Rows from block 3 of the decoder, named by matrix and row number. Each number is 128 + 32 x the weight over the matrix's rms, rounded and kept within 0 to 255. All counts start at 0. Numbers have three digits each.
# conv: 3x3 conv (decoder.decb.0.0.conv.weight, 128x128x3x3), inputs 18-26, a 3x3 kernel for each
conv.4:076166120060105137113115175186102101133098101135108102124096054217143097203098055163135155147119109142130077187159181171176132153147142056115101065107132149126203160146128145128119178156119116136116140137124101114170181137104069069063135153127
conv.5:126141190094037139102102118111198117118124163158115157140118194185189144130169095145150166157163154106129123117193101116136137118123128158160190153104139111176131168209130178172088227146137179137192084066158136116134125115117160145130112123109
conv.6:160187153097170141083135161163168115075145128077119073110118109153134104212165146176075107120074139138052111092106131124125127095127098147081113120120081073136094178136105164131161136158145107084125148139190210110139161119173094083133116140117
conv.7:135118118180068142178136194132209162147149143104062132082065122159125118145128123136120091141165144092069121136105118119114117172204219169164120121139153126094130196156128157118087102166197097046127125093132134157140123112089133144148131144134
conv.8:136074145167056164108049135189142128117100150111063154161177108139119151194127131099128125138099118197133157128114095148164118105128171145149089171134143092100161086104136140155090139153109110173121135167122121145064147115150165141167109088095
conv.9:152134195131096133146112079133138162131075148174103125151139109180174122145129171132138115153170125172158085069067067149134140154100130179127192165101183137111156149104067140143117170144131209128125132137149052139152081097112147145122079114081
conv.10:093090129151146133125134112124114113139145136127141120121151154140128117125124124074065094143129126116133122143161150101102110129151151164130154138141147129092120140111170132090122112117124175127132158152162126117137129212194128113099132141145
conv.11:150121138104064116124189134125122188140088129147141164118124151124085138141096135119157161115109138076071182085100132150152151090060121160215136141114163160057141120141195164139107145141140082111096125121146162162181132120122123074113153111127
conv.12:121071137124073132148097149101105151163144146057046131107145085139177160096174115144146176170135124130102102132105163137127147197161171157105160167127119149121105150119100092095135150065106120157202096138167052094152114094153143121139076093148
conv.13:153084148164102118152121155092068083134153141139135134185171135122107132104111115132162094183144134151073095121069054160164171144139134159088197138131180134128158141119099116132144136131154162124128094110133101108128127164146137139130054095126
conv.14:104129110138168097111135045113136101120136119116121132170078088168145136188139114094068115123064094147048102131068072138095109112111159095022014171101108098060118126125190130158160086131140158179133139176121124160152107137150130163167107163130
conv.15:144139156145110107185141131154133098146121110193150138166151107114150095167237122127156141102104135043070106164144123145159160137106116114079101140088113221127125162121116132123155147114112159118143149166144134156113082124138136130120169203156
conv.16:117162121167150122132099113128101130128103124125109124104162089064121136115139152085108105100142157106070097113089150120109129168149155161155108139134145080070122115126129126149140068112123086135108145160121156161113035099065149188175141122060
conv.17:133242127136126085154110104162135120109084124146144150054142089157195166121132134122115141165162138116166171135146182114128077115142121052193029107130129149067161074099119145139124098150119143135098101121131083133123122151122098084102128119069
conv.18:080119133155187166088151172115124143118112100109098083150165100127138099138146088181163146110112160101123124112089101154137125180158120137094143129125171156108127144088119062053116132126127121124127159158166063085112112133139138137162126114116
conv.19:155188148137126113147157110204222156132085124142140173114118087119093123147155132074066155130093115139121113158135118153116091146129136114115115135088135163137135117113127115123090144124119116145141092149122155200146107048105076134119086133117
conv.20:125096129144116129228143152157102120154135111159191081104154160142097147140049207154136111127137122025049143144120139108105125184147123145100106131136108084172070101163134113146131071051123114128116131187099055180095139147129138120132159121194
conv.21:163162137143152151126140173134183147108147107100127110108135114139168194102116074154108105124104079151203162111041080166132106132122118147165138124162118140113094146139109108136084150154146171142168156141167129152145138121149079072088142120181
conv.22:137100128148113133113151093095129188100034112136128132168159157114094076108176128151192177141132119103068093107137111137198182062105132119163180129122121130102112145114103139181179126077077139150126164180141093094127109179179140151130103132089
conv.23:139106150118148133141132088127154144096127125115101085111119128134118106121087116092086154118109135124085164154194150110114142140160115135073147121135095085136134128146138162122149104081092082027124151171191089101113084115104120149156111160127
conv.24:113101134145115179147123138153187165114168142133238125117117089144167120157163135128077092138136151050127125142159121155161132166167162108115147146077152220086107112110062139125082191105106130163095142131135107083144131181144135138100189148168
conv.25:127139103158150155205045173143137081134189126107161148097113094106178136128192171087109143144140146141159216132128078146131111131157140124068079127162099110118059130119113115141151117169090114066094150129165143080100067142130096161153132170110
conv.26:135092079128099126141081149159128136106073119186132174118093131108114122127152088112108121160154131108133093128096123113087105126111123176087148172074123184094150152097126167085171166098182085086079115123124081104123146077067137135144087129126
conv.27:127140203101079172137108163074097122112148152128129127108128156109105140116115108149104122163128157086127131162193154113150124125119132146138080086126184173127160144124116092093126097170166168136175142075133152104124111122110114107127109123105
conv.28:133128127116107110152110168102074117085125148095132145117167160128150139137091098180228114131155156171183141133067106143108085108106083132122124108105107160080070133103114134109108135150043121156115162130144172106138105131117101154145130104106
conv.29:163150159132109107177145141121150152116092116136089116086018066128149116089145128077051060166160111216180115165183156151124103119111145103039125161157155126107127114103142131146137115128137143123095129134145146152150098181172157171106165141138
conv.30:089107114127111114127140106146156119095117129080083094161084075166133156144108152063116153075113116086120158051100124123115125189143112156098150131058135159128058141108128167123161077125191089137178096108142124125114170131149113117168099115175
conv.31:195164165154152202127098167134182106115127100112124123117138217105093132142134134114113100107142142088085083132095130088070073148148130178152169110112134112140186121154187116154191082115173149155151103105104163174150165117170106074144083065117
conv.32:148111142114109134024106187109131113106064108140119177104130143180148104183111149127148159128165121184188127109121104149105109110107097075073104121111097041112176093142089140122076166118076133104086164126117117108135156180134136117122138154157
conv.33:161164134111134137113171176149170112132148142153157188096075129054053102133147155130141113162159114137138141147157147125112129167166172184141193090080093109169141134164133115123118085090109084090122099101120157153154143167193135147130134125119
conv.34:115201116099151138154105194224172146158157138095191129126130115117112142170110086177113064166076119195062123103047140150117129194230139132076129123140098108111160102126181106096174159114131108185108135166151142144166160142109173151168062140121
conv.35:075106138060121179074141181092148109103120135142119104172190219170150136096075086162093084171160124078154127142134104154171137123170128178147145151083115157077086143132119152077077161086138131120082124126123159127164159131146114093115100130191
conv.36:158099127119075084161151152102124117148135112153147097125144108132170156090111137155167128139108127080065114148140161166109144158087140198180176178097110138085093155145156125126135154139143133115107157209136128159077115135068117180076129197119
conv.37:146183196128127084133130117170129126089075129128089167136087075127163174154149143115074066116099086146106140111165171113132145125126130087104144040071080061116062081120136124162124167149085115226163105100084166154130103092132156165097133121070
conv.38:080091162155099135170088085129116108130102127136062093062122204060088116123176144134126177101084106140218177142170132122179131126105107123159151121119162153076166147115132096162124114184166078102162172128155142185171109160088121178105143150098